{
  "dataset": "single English command words and digits, spoken by a formant synthesiser in many voices",
  "train_examples": 78125,
  "method": "simmim",
  "beta2": 0.95,
  "lr": 0.0014,
  "shampoo_beta": 0.95,
  "precondition_frequency": 25,
  "max_precond_dim": 1536,
  "merge_dims": false,
  "warmup_steps": 100
}
Rows from block 5, named by matrix and row number. Rows with one number belong to one channel. Each number is 128 + 32 x the weight over the matrix's rms, rounded and kept within 0 to 255. All counts start at 0. Numbers have three digits each.
# convs0: first 3x3 conv (model.blocks.5.convs.0.weight, 288x288x3x3), inputs 0-11, a 3x3 kernel for each
# convs1: second 3x3 conv (model.blocks.5.convs.1.weight, 288x288x3x3, transposed), outputs 0-11, a 3x3 kernel for each
convs0.134:117145145103157112128138083132100142090148166153075090124146165124100126172147129161135068092104095140149153083155107150114150114151131149159160098094112161151112144094098083175107104112144107149119197081122130136125143167140133127125098101137083126148168202152095115123170121128084075090099082087090144154138125143060106087
convs1.134:107081142145126146138137098095139165099135163146111124084130102114129132116129166120112171107137158165067053118139116148100126165051157135121103129142056070119164117126135120080129134157118134146106126121121116104136140083125109107163135127117139157155116060140141119150191118148142161172134153092146105161134145111155108132
convs0.135:115137158090107160159130090134132066121126166127113107106169161128136126161102107150143096112102102146123194154120082147095118148125146102197130179150090112117159097142149150156156100137129114129143114143116071110156106103142158151134120169100166177088189144128078142131149131140118152151105227120139117150183106083120122123
convs1.135:148148141087150146123136116173093106156102142156097137112120086111110122087151113160139139142114142195130118109116159130105088113161120113093099164131093123184202099124163099076073054148150156112113118112113126050162175053167126050164132162133115142118123121127178145134139079142141064169123155198159061113128093098105152121
convs0.136:092142151124162129102160142121167112129132121191101125128136173136123139154118177092100157104095150147173088120139160087114135119144130117161201134163139102124111112106125126131123135111117093167089151186147123148138135140134111129114121147087141119097101142113159126096156080165072106137100101146150128164150131139185200128
convs1.136:090126117175164131094192135132178107114131150118114150140122112132138128125115112147100098112151188129128167102118152101115182088119135144106144126104106060074107130127096156116124131135156106128126103130123137081157160111110112140130076123128164164131122098156161142111110142110148121191106157138120063152118143081092108138
convs0.137:106130120150148159151097127139123143137100136127158089118123138103170132081150162120139142139151140119099133098100067090121112139107093175183112150119129101136111103103154108129111137155154087101101145122077143097103099092128121094114104119106141112130175135138146123139130131103110122118079170138091130145132151168118135106
convs1.137:150137132164121135155140158113122121120157140146084103118123155119151111140076104144147134063115126129149092163152111146161158141151170171195130126137111109095117094107107152099074104164180141142116140114096116127123111091185129189139120130160078129160167147109127130148126122139149161096125183110127123135154162145097136178
convs0.138:093174120142144142109138169132116119109172086100086128112101137154135118173156125121102123098089137172179104115149135102168159167115128133103128138130096110193129090097114126165108135137087110091086123119105138105176134111111101049123127117101106130188162117082146081134133052106119065183147163096196140183103164128085142110
convs1.138:109126169110127131145168169122142115117110132122122138146132135141127151128099141189116104142142110157114092122183119118090153106123146088102152155155062125131128138104162108112128124177151124110100136165111184144118150049138144197167118172149133171118123100098095143155106110125132159139124217111155149114123137128136123131
convs0.139:117143140096137124114099129150109130109150132128110124092074101143127129166174158150169067113167178114118119163083096141126147098112129124110079165133136100120106147123119092137151125107115130139137130102130156136114101110127140130124134132126112117111103129073151157138123118125111139121137125137133175089104131137134126127
convs1.139:092176145154160154124112182111136174078129149110107141143104105091116086136141134115118106158146142201146133154110124072123109149160112152097095112134078130156146122137139132146145162132116167151128133136174145125112135092153114145123104092091108074134121105098157113167103141146168118131090091085160119114102113176140123130
convs0.140:144089142103150150072120161152167133174098188125184128106140073118129159136130120164128089117159173151106129146063159102116111144128188147094136102092141136051121047085134071102074098140117168132138138161139145114112128119111141118081111107102128148114139113130118123128127120114164118121119132130159097128118118131074143148
convs1.140:125143158128113170113159140201121128103144255133129164127108089107137136155112139119161096096162195139126180082118151093114183123142171161186122102161126105085113132118140181153107115135168123119130092132113127107069119186154116170089104086137114163072119134106156119138120151177118148094128172140128114121159150151123128100
convs0.141:179134152136158139084120122148119108118143071094123206131102148118122124158099095157176133124146184155112109086176146134135132170117178138171177148151168108132075128132126122091108149142110121142111127078159199123142103118142159142173098138179173198134152134162130099125170112177114140156162138146132129122132138099165148161
convs1.141:151114129137122094130124099038140126145086139172114124130127111142087174124154130111112141087084111153149117114123109130135152085116104156074175074118121078070086102097090103161135142098133092129114099139151159118127077119150131087141165131142123153148082131165145089093121140113081123134118135109140153143108146120159120101
convs0.142:108085145153103116125107204182126084146175148071086127141086131169093127085130121146113147158129143126107128183176139127133136146119092086136133121155147076101144083125106128138117058058078120087129106133097114155122171085113112127156120151075126145147128157206095140078150110110106178186149116136111127071103145087169109126
convs1.142:135153070107077147126119123140138135122205198137115087124168085150126066095087143098143127103117146129149144137132115119133177172091059101130156119141164120178221157110140122085091133139141132113114087155157134145142167160107118150143109154106112161135104092189128131136116109137097070194148183073119096099113129138149112100
convs0.143:135123145107114173157078115115189066199191163122175146094148147121144068086134132222030096148069139162121115104184141086152122073156153190185229078198123155046116141111113138184117079115123097140123167142113114106086163110147118081086153158055114156153102165108126069096107088151114168067137140055148085148122102150085146144
convs1.143:107163127134122151126179099162087111125034026179004179108147101141104159136091153124101125171157126169201103127109160107080117088073129124117172173068140036022094135131182145091144157193102124088120120184125189132137122132193094134212178187054121171116167099146120085135128114157132140155214184077122146144156153108122173062
convs0.144:130171114128129142118068193132193057149124218156115116134139129073119060090115155130112090217171123102092100199090186046109141209117095084114143081108136187126194108100118132145083132153123089048115099117120161176125170124120153095140153142115055107123075156164139110076121178082136145184180173164066109116168188121155128123
convs1.144:125168160093116166155077132135176112162132134096123098102103140188118138156121122145094114149104072112255217070072050082213205109063121075088066140153059158139238154139094120106110152173130124139084174156148107149148208125111135088101150137114144149124112114135127168122108126084117097128154152190111098138122085134147199158
convs0.145:142145114132139090153165106151122104134176084135104152142140161133058116148136155155116108115118100118152126153118098150105100141095157146126113121073143124118142099149093147164093128126107156095118059130141163138165169145122126116123091121096068165087141104167173140160140157135146104121120196112120121164108127144155110167
convs1.145:127150104123098142122146116165137145163143163176142089128095123077166178120113104113125122127128148127132136092119128159145107130109201136174171126146152133125130124124130121145132145101109104153142147156139142153151148141175167114142135142121130139095132102105174104166145090102071136135100136149095153126087143130125112139
convs0.146:062155133153138106161077119089110150136113122148109097129144060193116115201109154061127160105114117133228202128090109122151126159159127123061101117099063089161145145041174114095131145124115133139122142080145081126149169072101152126181207007123220045169119153118111089093148147104098102147121125143212095127127109158128114110
convs1.146:142195105144146124101136169154130113163130134102162169153083137131100105104209177127136130184190141108176144116094134144127123070059177075102076144068099121201109166140121138156120142170127093129134158122104088127152123255118095147164131149106120132107115119116053134043166193129112145064060140171097148138133154133153062089
convs0.147:080134173126217118202231113137127098131157139152149149125190129132110074102113112115141173156140123098125082158130184133111108161124176075151201126149172115112103048091184125149158130140117097139146131145146127136152117121149115151123118149140141101124119141176196116138205112135052131105131160103088122130103086101158123118
convs1.147:084006098147072136103153144090108103112100073151111083126124067130185149120072115133062106162084087127126142120155142104143071140152170212177158116143133100167172131102114133094128122184130132106152154089134103095152206121103106154149118201125153175130100124114169133132146124103102116209185088069117153116113142134174181136
convs0.148:151124069167144112164165126080125132104112097142135131112158142119152145102091128096100145117139130133134095127119166166111126129105134128123135074125123159117024175101112123131124157123133086134153174129103135087154178161156160192130112119125151125140125129151109119130179162159136170130125106080138105161158129128169135123
convs1.148:114107130112127131133121115154122097160157132159153160132164166128145141118104160114162126127130153113152158132142133136145083110109175137147104130138147141126107137165145105106134110139122083176114178088064099140148115157092125098108077137093091130134129133111103110141198109102109080135100088150160182125112136153132162130
convs0.149:120159099139099159135170097121134082173128139114124158162168094093097121147171107140154109153130174144163128150094119121125076152126157148132117138135089127102111147176165118118081157140129141134155076149128144165139139113110140157104106098142151131173118118132124117104131116124107106119142143152124134078139130090109096091
convs1.149:113142117097105136117107146046111108115157089162134091127118195161141157132160103188165135122150126163092080118175119156097116089160145156198136114078076152144152130112134171126103133070106107118094139159124125084091164157116145176092152129183144115126145130162150123114066105106139178139092077182124173127191085114148123102
convs0.150:072180127157179123163081108080140178136155165142159066011176138104165100107154094145150095162156081145013169143137146101139144079155114127136144183117082207076171144077120115155119123149131144095083202102120130184140108160132112154123089190180130118153139075136144086103051149117096151121142135120126139130104136136134146154
convs1.150:110089085115090147140107184169072089174034094126075153095134119141111079132125110143090146134134121101149121132154133152119085114107171134203075154161110109146081123105138137115162190147069109084170183176117138144174152074185108089159168100187115098200085127141150178073114109135107137123103102160107088140131135107101101174
convs0.151:122065129118172142135137122147176154136162189126090071073161147093116140189138134167098130116132161194163075118150137074122096150054140068105112093148118154175108173146140106109075139130124068065084121091140132130114185108120116081076137133141077167132138067162144141154125149145119066103143154167130098074159182139125153182
convs1.151:120095111120110102112165128149067144133078110111146159119089110124134127104141135124066066126156141130166172136113100126191133111146215183163115164096123046084174146126107184150193111085074150122097145153150151131147134120135102172084105102104162123110183168117125093131158060093138185123109107138139133122083142127156156144
convs0.152:168122157146069188104104168152141091108130123140128137120128082126136111116070169123094082129091138129148125148073124125112186115115089117123113114098105166126107101126169123155149101098103135041102176139176098140115049104133127068174160082105100164122106138142152202049203081159130062174105111137103110155092078200138085131
convs1.152:139117121117151106153102119147144120127114164132109116164175106132130114124109123127160153149126161107144123162128128112101128184099120149132145120103133098154158142133154134127091134166173113087139097108147201157142165136084131123126059180159108114146117130078124165123115178162112122125038191074138108174146130114116101110
convs0.153:121133171118165138087101138134100086117147120137058167152116123137125120158151120131099100140141123115128140123119087113127093124162129105106140095090104088116078138145114141130124149099114128171151141119130115112121115172141146164161143083136135069077147147111110147137143144153113124216146092135137155168104149153126103119
convs1.153:132113136095124109115074115111181119123075119122104130159143091145166104154175143072138141111085149146121093139066124122135122144171156183160147174186128096119136119124113111158105121072114116141175112159086146088171167147126098100135083103134132113129116106112124185172103161097063138137098180119130150136115161160107102128
convs0.154:125112116166149115132148133145120118115177160112150183157096143115048142096192113128144124087094207128111130128147128128134148205226100152156119133109149105133126145158137149140120134138104126130106187195121157112143150168146130177117091050165154154164112151112110044161131121138139175115166112098106173086128122168116115119
convs1.154:140121107141127147134103124138139153099102099141137126142123132086217191149124138141117052092104129085128158093095107137150135140123101113133183124112117164103114154169107132081112104128115143158144163101172157120120126199142127096137119137105162116199090246136167064140116133041145070088133095185148101157062118140152119132
convs0.155:149115102157125131112128119184131094118145112140151089141150103180113102156142115125103075119131101137056152075131093085144096112190119063177156137041197122081116097099093186079122186132091172163099119077169139133141141144107077076079142135056149154121140110149086137166112174133132129106174113130140055093114144074094150132
convs1.155:093111130137140122127118105184147082122098151137102145123179160158199107126121171154155140120110157145102124116118154125132128151122111128095141156223117062077158146147112158141083099140132130106125096188118210092062065142101073093207141109096148176176154170118135108126134134144074083116109125110118135119147106165147140117
convs0.156:175160174187130123109109123135113091106142112105097118150125095096135157137101158104098126149120135155156157160124070155155130136177152143119120135126152084098103133152129148125156102160176132119097057081049153198155123141117172170069088107095180170181141114113111123149125114128087156100067156178134119138160102116115134159
convs1.156:126102140136122101079095086142145146101159178184140107123115138043109135137125122099123110128137098128179140168108125098106102170157102128145148158153156104148182104111119124127129114081111185115152155149169137099110159124164155073077137048171110083134125113091109143128098126186147130118151147135109151110126105148127130123
convs0.157:164128101168152109165112086086109130094110179146129139158141120120140083178142154166154120093128155098178149155140129102114152146130102144137169070118124106092135156133096170151070141121087154093121192138130193101129122076098177153138143105144146105096117099103114120127121090126136051138121091134103158139126200083155103147
convs1.157:169131109145120114129123160159122096077117151145156144090106071138118112135125106124125152179140161131106049165070115059137145154148128076135148171124166119143098123127125127157094119140125144173065124123114142122102132145147117131054136187127116140119162150158168154098092140124147193116120168099123127139133143104106124148
convs0.158:172136140141143107126134109127162134135134101182168075136123170078172141106159096068108125148121100148142107112109116134135150143153090116148044091106169160082165095152089170178098180147086082156105128135191141144105120090111123114124111132107105151089127107073126102110147145116144140202168123205149116138140116107154152101
convs1.158:105122096169115111175064164153046128152144074087142103146127151154136139135087115125147137199168126177219111135104106171160091156138142133215122100145125139146101118162108092088113141113134098118100128132135134077140179133136198196159092195056172196077121136136147081094113180110096091189064162097179136127134075100089178142
convs0.159:132102163134154144119170082103143112174159074149104110113129170141094151089158086129145118156161170186153079113117189076125172137119100163143112168167102137154161111181123176162088207131120165139116094153121104170076139088109146067191089137093133153185136143151091144148137129067118110192135104217173143092140139109107083147
convs1.159:142100165106109119123115127000113133057103098097121163138120089143127165148128169114128193153174129120102133142143122115084153044156121126162124182106176061040135102117123151115138093115116117130125084107150142134145099114147224146146203153122176107147066155158103039166051185092101157168162149099087101152144063087178156079
convs0.160:067118076128100086147196127160142143110135138136126107134161118126205141086090161103204093115146080175109169193133072166073134082174116138148139116125161117156089148130104168139242127138123086120092062133146148160155125127153116147113122115104094107124195147114141087145125164127162145117115100152093093116152123138122140136
convs1.160:135100148137116129135080122128137097117170121114120127121200158155101105133152159200150195138084110163155101113137155118099134076008090097061102142121112094097134130114132106104159117115147146109118090100130113152182116152154091006082114128131160114166152121116131081068107124140101110103123147093128105167087115095153123070
convs0.161:129141136089155106135144127118142142136155131117123139149120111110105110162094165099119115144145120125096121119130182071098091094130081147125128200106129139138137130140121145109144053121127180115175183180136106153105137136159128141152120144155121131149142065118146112130117067087132148080162123115150172168130163113133089114
convs1.161:133139128173146160090156134105125122132080186120083118092195113142132148168148138150132103155186151139114131128140146135064164112149158085074134104117109135118086139136138160128109100139107163106112103122113064082129126180139133099078085132131159147146158198150061120164132173090188121137171118172119169113163157149118095119
convs0.162:152115128128119141131122052109121129134140126176166075142128131129139149014220105172198131127125195126114131151131125170077153150113118097154127077106153154132177110167123128111176148137109088179083128163116080126156156129145174140184107134139064180145089156159163147148132089148221129142130172112130114160083116180122165145
convs1.162:162130143113114145120126150122127118149104111152132127138121133128090174144139149109118109183118081120177177085180108161217126160166167084179105138081128147049123143128129114086146108126134116128124143113151186154106122084133064114105160054104115133119126140135075115179135116159069107073129081125094110195144137111144109104
convs0.163:134093074103113079128094120152115117092131146102122126160137060094162155119189182143133113119132098150110071123134119095114129144112075173149093139128147056146032159133124111144096178094117129180140123127103129062145105114177143094124129096187112126096117149119128115119115168130102131115139134145135151163167148147174109063
convs1.163:146130100148164099145144122147113122128126132138119112106107130099118199161140145158080118134164155125135134139122132196120146086139152171074177160103144098146126130161115127135111132167131167134157146098072149129083054175100143146085128099140124085101140126116194109144079117120105171120171110156172192085088122114152116152
convs0.164:135079149152080158051065103066112216106100130084106118036166158132145172095179145121127109209151146090165119177096147130120179111069109149113159069170152155109101152154163130088145167126135106108167148152132185097190106133169098096137207074124136092127065127110050202145126029163174083165098124108151116136159118169143090106
convs1.164:106158084127137016113097096134073191135065228113194076136101147157073121152172073110077073108164046147138161156157094108099131124169068151109167100185172113087093131141099114140150102104143157130143134065139082108133050182105139072171101109142113174134117103082170131101113179126115123131116101112110154131104105118105141146
convs0.165:129114100108134134156136094079134125134131131114164120146114132140105120107115141147101143100118140119136135161130140076161151116104165230174148150152117124101175149104115139127090119121145127151094159140117095153174152168159138139178198157159146090151103120090104124126082117164152143109097123107130131130123117159129143152
convs1.165:186135127121140134145097157141118138149136141068147129153106120136157112102116102112131122175153128140120122085133098103067124118091133105151148142111109121101101106079144116127161114113117102129133151122091144143150128096085098131124076077080137123152157125145115099102120100169111124145109138145124114131072127125136108104
convs0.166:084088135118181140150173144168093135161220161098023162127168154120089221116090106167080121122137203199215143120135117202202156156146104195255157083022001107157127154128123118127102178121155149129027141130147096103181136124128102128104120124124176174146060099160112057094133172058109106106136109092083153104086116108145132122
convs1.166:144136138122111144133157119106127138112062149117130065164160131132134108120141110073070109139159181146108170139129100148138039155086135131152153217174158025000121157131069148182136120159159098115141056046129170183121156123118198077136077191122158156113145151192118098038188144059064093157103134179139086124141057114079114138
convs0.167:100143122139119150107110127158117139140144157140111160172142069157144066164141138095105085149167133094155145122118133105128137125137099117114074099120162177110122128162094150176125104152134114124144111144123057149181113126144097104096123087105136113201110115157095112108169097134120103102147148144128147105146104114119127114
convs1.167:130132120121164119122161180092144085129138146105168148143126095175120099158168095118120132153113143178189108146115154138125151132131123158097090103152152163163121142107140175147111124134142151098172151108166093142134137158122211140084105131097137135168131194122116148135105136095201108104115165140157135175121137083138095129
convs0.168:129111116122138147123143135128100097122107181119081121129062119126101117122111214143151115149180137121127128117179216129128124150134088147175122161143048113116114141175131148125109081161123131124122078106149129160124139105218114151209088115183119140162160115119111190103135117158146109087159137121079104109112157171143131096
convs1.168:163134138144066111108107129166165084132123134144132132099160154163118145127141118108131167134136098173146128137094099113091129043107089118080133117109119143129096096151161157160118131161125175140088118158136140118128069114158128099097090139130175110194185117120080122083067125122127166110123126150158164172095120129187088153
convs0.169:135121145129124110075120150162130096149144115107096143128168144170154129162166136125153102162147155098112092109114123124126148148131178124105160119056129102112132120110114113180136139158123072113131052108168090088154128135195100175178107117158131141134129162166086167196073121186146121131143142122153102124129104109186190143
convs1.169:104138152098163082112164081154177084107138105117114135119081080146086136110111131138121166111124088135122131178126132126137154158166139138126057137194115142141112129126126094089127138138145156159205076115216148102121144149120109146132106124131060069121110039125142166094153164074176122115116096118166136120164194160127178091
convs0.170:163094153120133176164081134126095161140090123142076159139090181081128171131132202102154095134106143132070094117130161138173113115144147109122104167073144181080085172148086113151151089160140113105130139064154159094129137122116155111161172165104112161153102144123075153085107088205173138150124176142122160134114140134140070153
convs1.170:096061140124068125108101137128037161146084146128119099095113135115132096121109143090152128155141148108095135121151089146104129135114133197189099160197151079173134137119132096095113157130090122089102137111151152116171156162120100194150123120135095122107085148198080133166130125145080159108117134116130124130120057155122068074
convs0.171:143112139096057157131041154115120062120113149153127110196128147117130104103133141147077204124113106108091142076118152119122085122075123109255159135090120178096102124155119113123138110143123102110112119154161125114102158139101105125090095122102113094126108132182130138162149088114092128130121136091090082213102160140167122125
convs1.171:139131144083127156120063135117094136106115103135128118125149123127132146150136121117073102143155133136108096149143142116151149145181108162210148101163112088070152117153101108147126107132182089140138095109091125127128201168169157165117087196086087127111158120078101203112153162102128146104094118160111146057124104097103095109
convs0.172:075117136108174068056104018136154141091158166142152116181113149116091130172081164164135119078091153156161108152134151108164136123117117113122089062134088084107203093090146129124144133158145154097082097145169158170107122100112099054120146123150076118075061124115171186148113138098152098127140141101080096136139101128172060105
convs1.172:164156151177079148136123135170128161136066132158084133103139144117162150149159126139191154111219156091096132111164133110077085168150115098076087112126075175133177143101106123160145084158188087084108109091119161212119127075110088203144139048092176105091133156219154149168189099166125125147115100111144172131153129170122130130
convs0.173:085111133164123145163118116086133125145127164127091160149028093105103077154139141113135098105078099062131150117090138110150129048168163104172138176119178146141096134145156109146101112178145145159094133099104118095134146102121095096118105130115124131168099059134094130111146135133107146192123130163115140182131123113136107144
convs1.173:107133156093125105144105129112205136109133091087117129165120111106111123120171136122142107112157114133100092132142126124109148125116110175156108117134082100083113135107168113094132142129125102062144114114085150141096181127148123164152075143147158064140121166152115151120130135111111114145118056110137137122113123116148112137
convs0.174:160121142159081129134101105054179178122184138134220120049092153088107089145197128115149121129168132096050161127085132197122116132104158143173255105162145106124150155128071164163107128121174143167118123127097096153137183156137106057034119088122150095158077095134115064152141179152148112127144137134153144171190179130120105102
convs1.174:128191125162138123116156131136083135098134115154075138132139129128138140095143154115174141140099140110092179116109146161122109155160211106202187096161132117106127111147129152143121163152108098095113153179122104061128000184121225145198195009112130103149130163112142193129042176077198175131188045138135143147091110103093103100
convs0.175:115069134145126085135137144151086122163136081084139166103076110115194120052035090144149125128112137155123103083164158192102124112142099134175112127104089176057117150155150124101075127119110119124095183173096116091098131127072183178188142135191128152102111086162216107103093094156137146184144185110164176146167135120071088092
convs1.175:131115113154143088124176122140117156087071131142162150150082114098068146150113148091092152124077063158127150123130140179178138161181150126196160153166109107118141116134100181199164167104132129146166119119109142176090167032089104052113127167112160129073090142123148100155134086106047081129139143091126128133129152138145115128
convs0.176:118122149103129121139096131145157152150162160144097115096152169163164126080113145137082109140159200134181133088013050148090120121152122194156181120155163131130116166148153116128173139154108041138126109124090157195164165174158160135130066073101220188225125133081106110142142152102138120121188144144160153149150153106098142127
convs1.176:149171166165148135094146128137175116118134103092112130102084091126141123165126137158139139120121088126150135154121142095108119113189169064098079164093097179163103144126124112149120086103114090089014189155145128119174103124151173181198163154157144098167148138139174180221094109120104141107141112135146161147133100115119098142
convs0.177:121125108153115082120170109127104104094114111142098063143046132062113140126204126145117146110156138123155118136138147141137176114086152101097129188136131164090177115173112127136172105103114111135066173146091125122142116125094109171094154167153057100076160156186130113060102083034158117125157106130142132095101101132082115189
convs1.177:127088102133092145159177110164225164160187115121131109146039160117115146103151090172129069135128126093162127092138076117112143130100149107158061149120098101164143094095136143090099111120126144142131176156105158177140138135124120081111172106112184160125140104167165132140100185099128126114219147151144144129124153116117135141
convs0.178:124139136138142133095068097115158138181143131135140078082133119156106161141112066056146174178121179088094121111090109121127113150076137152169090102109094119174088141139132156126119186189172157112127114101108125137178133103106111051126135070145125111189117100141168112163126069145111113154164077085181173104188141133117094204
convs1.178:095155116113192121105183111130126099131075135111146127175103146073105125091129078088106128142130156078111116138130122125111152146163160173057137102145122081049087092134131126129085103072111111116170164138124123121134088212089154139101094188123138141086068140168142154120165182121161117114116224155076141113132103076123103103
convs0.179:127155110115079115133087088120096106147151170075115087107076081104164131142167110111155168172140161100083163167080090169136160127118189098115133168069139185124116146112137144123143161137116123172079146122122107171165126117081070129119157130066133112113162145150120177143128126121130107122076146145161159122084100132101086115
convs1.179:108132165109165124122104137166120115117151129123125158130062128126109105205147125095161157080070140113093122114148130113102125124153132160132099119102098068054055106140117144140124115093132121115139162112167147131129176115140173150150089115204142156187105121155124163105136133171153163101101081153086138155162139130116118125
convs0.180:102142122149136161151156130102152176164214119206063134193149131190143127081060132120082118126079088193129103128122115150216186117137119119194161105127162129165106115103118138077167092138153164211089100164176131111136119150128035096158104090109157102187115084144145107092170153102137148191087090128143102124102057149142088086
convs1.180:126130155157092170121073062187184038198121147135118115180153162128113124110138173138135107157121114130134176090112125092111077158136176155078122095169127176121159128135114147127141116120131127138118115129104129072147157097103126239105154105188084142162177183175097121184130126185137162120113064166141184106165146211113122126
convs0.181:131112144121124124107133127125120144154142187148134071107081132120146121128222109166114139127099112097078149093149146152115120106135118116137106100083090096126158133165128176136171136137136146096099107178128141111138111124105179152179100155067122060126061102146149098133172115123096139127125170133148118119110137103126085132
convs1.181:102102162147142118147126148126137117099128093151143131181139128135137156111161153138164098161175152143131085158177136128108160105144149126112160124145159083081121115075150088090097099130116117093116152093143175202138075132119107094070125114147159160181099167173152171118117147130146127190135084114143169189124112125129109164
convs0.182:150158127140126133132096170097178108109092096163115141144109136146152126116081120155094166108123131092102137130153131114122103125114122128122147136163170146176112085150122095140101128151102131161206117129112120122107148154160187101115130164112104154108160122158133159139126093134119136146133096121125166120091097142097077123
convs1.182:121170138105158116160141133114129064113051148141100160134148122101125140104095071144106143120133146095133097149118122206160145057115142145141075153129117093096118134102124155153162128120104141142127139055098116105177124134164151173108081115154114113101115119148162175082143109144139158221074111088129107047154136167108110146
convs0.183:102126130129092179111084127149132109144214108132099133131171086153120194166123135197093083094115182158166094153105123085039152157122106082148111165118053059092116107130102122140189065138109174087094094149190101159119111079160141107044118058104111169065142100115130123101118156112142107109149126109146144085124202088149108128
convs1.183:094127133082120152145138119090104115104058163159120063164121072138151118145100114121156125051125156141136073119120118154049090134131081177122183183127108108118144110144160084165137146114144083153142096137112163117112076237129063204211150107062163144148131168101128096164090202145093208176187067111110193088106117132149130053
convs0.184:151115153107143150108121111123128098118114141131110125129076138120092156134153130186114170192169131127159178105153127096137082101098151104129110124097134120136119091175126086156100167123136102138117097122156123106130159132145123117113108169154106134127131115151110137140146137121134102149143098133138179130115135128088123132
convs1.184:175119159087098119115145086137153103088094108144147160166139149138160112135174129082137154183082069118160139161124111141132089122133124079097061109142126097147164128141100141099158113107164145165146134156164112146137093083106146185090094116090161160136102115138140081134146123109069163133137153134134143132130134137117127089
convs0.185:116111123101142117099119106132112161133096147138173161106094125126105128127144121203138111123120151130125137126111141131130145127143117087120162138114122150147111126162123135172159134135169123109109154116124118126136182107142133108123143182124105100113116127151135119076158149086140148093094089123137107081130161141151128149
convs1.185:180128130137098113158147134074157103131169113079128145142123133102095134123068119147170121100100190124107072112177125129171068178165149157151120140127093155185178180097136141119155132115145116142136144192128138182120150019098094124123178157129157141089127137099147168171197141132160118103125157136160108094108133178140164112
convs0.186:187163108216147059168122111140122137187126143128208115076113195120145135148112091110121154193106137111125084124146185155151109132136086162171140163177080110112137116156133079155125134149116094149213101151125122105116123210169150184139108102074136162058151126070081137205122136166156146141140135134081123104160062096142128148
convs1.186:103161125155126103150099092126147131177175093168104137112123119140064122132127154115137121201125086118132116130085165105106156167188158095102089073103092159134110146154118108092113123116131128132077112101141108096125183207181160085075079041116113152141096123128149123105134151118138057118092083154127127137148103088165145146
convs0.187:104110154081110131058132133090062128124099121101117142100169094126158129154007146035171097155127122163121114127126126092098071087181093175118155142130101149057167151143119154121128137089134157135102163166176121140126100146138082130152111105127173113143159104163143155124082167087112190141120222093188151171132163133178127136
convs1.187:119128137131130113101105197134155158114138202084122184121163136138112122088054113129100091143178114073157069134042192108115166134140182109170170144167095143102062120150121141103133114131129119167075147166086148170080108172127042118114118132223131107076155116100095145056128112080109100121139148159139163086111118115108072119
convs0.188:110093120120142120146131116172105150108145173071145145119197121134162163122132077208168073107079114129107121088145137103092166160082191110139060135093140143177095089124132122121101103121149197116096106153110151140121129130093134196126164172127161149086087125143154135104158158086099100208124156145114133184136154149138064180
convs1.188:108139114082108134153147098155111167128118146126142119160123164098091161116180112144122129102159152100109143098142146138157099096095114156104119167124108120129009109125151136090123114135136170158105096122145089116133121085086116045073166153126119149129091150133136114111108089126108110095186146155141153166129133156134124133
convs0.189:113185127151106137104130093128144124114084124174135090120141150103116072197107128159136116123182159177211066106115121114136132103150146147121133060150121091109140110139128087117141095107138139148134142124102142138142158238142117080092113182114149133150080115127123185195057142105166098128131127101158100126140185150137172169
convs1.189:152105140136150137130102120127107102133115162137100118119095115156157141159159119138015069125049110107141137166068141148229160120138081070101134139038101171226148147180138096151128084123164132160107111175163077091131192255146179083128136095097101118193132166191115109088111196094191097128168136165104067031100119155125157148
convs0.190:147093160106099104135083134086118124142078092160109078135127168149119100142120141146091086078141143154113110197108112136092098155110146131129145093131118125144126123135121103145152146117150150133115072107113114139124122102102088098053133110126122162148166143054119092125088185148149120068115107179110126137170179105128109164
convs1.190:101179124139146124167164116173110076127131115078117146125149142109088107139134118147136105161176184149172100112090114143228143175127121172195135104138112171158088150128123111134178115141117129144091162116120095163181133169103175196217155143063144148139136107087109122126122177145250129125126068124174147119106131113125127139
convs0.191:143165113142137128128123113099122141104044151100118152110081146114093174150094142174144121132160115142094128213124113140160105150105124157122166134104113135134147112128117118120133081111134197167126093151190081144109118105183132169169117154147123103053147119123182126187099132085123107121145070126178123163155150129146175147
convs1.191:127079150154128122135138149130216109098201170108134125137114124096106126126159160108133128092141131108109125133156126115152170190121096132129103134154126130106098133073129130121170152138182157120123103091149107116142128069112102095101103112136083151114159130156155102156126139151110115136208127152096097166098151125110169116
convs0.192:123125122133091156137129135149118150107205130123092100133204162110098099103202119094127156113119130121093124127163168111115160143214125124092146098145072147198103091115111166149085150116145118130167131173128099126121141142095148073123129135134144141148112089184127098100122106093130143184112238140121123134072184120158139155
convs1.192:108122145137136135122107126154117093146109059093118186090163174181078061118090137119167175159147130115148104137117058128082092113103132109117133144095114106163085112123115130080107131110134132036107132054066142084119124146114147164149101121127167186132154086193112092128065085144122075090164138118163177179134150138110203168
convs0.193:131136157039000089162080167113138098134159135138151113077163078141133118114119139165145131148132144100082099096119125108213123140093167099097110138123103114106136160143088191221172126084143102184072127071130102083119119089108126115125083181167108080188170163124154111063177125175136140128090107186103139124089096077075064079
convs1.193:105181128124168150088090127109110125130151149160144146103139137134120128209113102183134142063109132132169132138141094108091133130143141123094115161103130138085136116219154128100074130056141136140113128129132207097159125120155055084095088161121159166141115101135111149164117111166088111110101142154157112150093126110097100165
convs0.194:167104121146074204054107162159150108126076050138038135138123203142125139105143167117153065137140096108111167168094153152146107164070146158101141103112135095068151134165081144181140093113091183143132134179177119133120128042133083058149151114101228185204070161104146160144160156103090129109165131090116110088163121057103152138
convs1.194:186200165038151132163112159076193123166115143183158141184108133149128149097119087124114150131110108202077097153117169147127092125171094101133101140104051147162108110155155157121083168122124097162122126094129132104127035252168204114129191112140112140164123187135062098078072200151168102171181066157103104108180106094156092141